Rows from block 18 of a small image classifier, named by matrix and row number. Rows with one number belong to one channel. Each number is 500 + 50 x the weight over its row's rms, rounded and kept within 0 to 999. All counts start at 0. Numbers have three digits each.
After each channel's rows are labels from the 100 images, of 14976, where the channel reaches its highest value: "lies over" is the class under the peak. Only what is clearly more common there than usual is listed. The data: rosettes with rotational symmetry. In brackets: how many of the 100.
# conv1: bottleneck pointwise conv (model.blocks.20.conv1.weight, 96x240x1x1), inputs 0-34
# conv2: growth 3x3 conv (model.blocks.20.conv2.weight, 24x96x3x3, transposed, each kernel summed), outputs 0-23

conv1.84:500500500404418581500500500500500500500435500500500500500411536539500500500383434519500500432483500500472
conv2.84:555423483544506634423530500546532578542545473436463454496490468472474500
lies over: rosette (83)

conv1.44:465500500500604500386500500500456500500500500500500500500500371500480500500500500488524500500500500500500
conv2.44:542472397446552516394500503500542641489551553485510478474492502484487530
lies over: rosette (78)

conv1.15:500500321602500500500500500500616500465500500500464500500500500460367404512430500500500500352500418500590
conv2.15:517570542570510431620537493515513536502543430551446499506472507430544425
lies over: backdrop (84)

conv1.13:500500500500500500500438500445500500500500484500500500500500500491500500500500590500500500500602563500500
conv2.13:436553506450482418540587500500568600455480436505448450514429495465465515
lies over: rosette (91)

conv1.58:500500500500500585500500500500500500500500569500500446533480500500500500500500500500500500378500500500500
conv2.58:431443485495500529424414538473514445492436426474433515500507517373471505
lies over: rosette (89)

conv1.63:500575559500500562500450527500500500500500578551573500536481500634500501500500500591500642500562500570427
conv2.63:499534568552511406512567515482488567507567570522408474435451528535509570
lies over: rosette (97)

conv1.46:500500449500500500480540500397500445479500500500500500500391500433500517500500500500500500518459494447500
conv2.46:493505543512414479444562531338497416461478467516503500512473494433500488
lies over: rosette (100)

conv1.85:435430500593500500500540500500500500548512500431500500519500500460500582452353500500500550500547500500500
conv2.85:436524459485398470462509474480476530503529560548442538525493582500361500
lies over: rosette (100)

conv1.86:500500500500500500481500500533500500500500500500500439500533539500500500491500387478348451500500500500744
conv2.86:573602534564438524529471507496579548491564410510490567500469495533523565
lies over: backdrop (99)

conv1.52:500500427500500500500500500650500500500485559500500500500500500500500500500495544478500500498424603500500
conv2.52:510491500500608618436512501511503572514521402537512444570506493500547551
lies over: backdrop (95)

conv1.2:500605472500500500500632405500500436500500533436427500632500594500500500387500500500500500500500500500500
conv2.2:540546457447593511462481513474554574496571500404516409564520506541542532
lies over: rosette (98)

conv1.61:500500339500500500500500500500609237500500431500500500508500500500500448500606500500500500500500500299500
conv2.61:487437475452499498479483404542500580577517541544480368539470500554481533
lies over: rosette (97)

conv1.33:500500500500500500500500667500500500500500500500426500433425500500500467500472500500500533500500500500500
conv2.33:534482474418507514500490422515576568530500485390560448519441493576431492
lies over: rosette (100)

conv1.90:500500500500500446500407500500500500427500500500500500398500556500370500391500500500500500500605458500500
conv2.90:510525420480517524477540513535600564477549426451499500484505480425479373
lies over: backdrop (84)

conv1.34:500500500500500500500500542500456500500397355500489500500486500500413500500500500500500500500500612496500
conv2.34:505461498566461518500556487544500490489580357396517442541526445506485500
lies over: backdrop (99)

conv1.0:500500500560500500500545500514500443457561500500500449498500574513500500508500500500500574500473455500500
conv2.0:597518500489476492462437508466477409468446531455526498480498507496661488
lies over: rosette (100)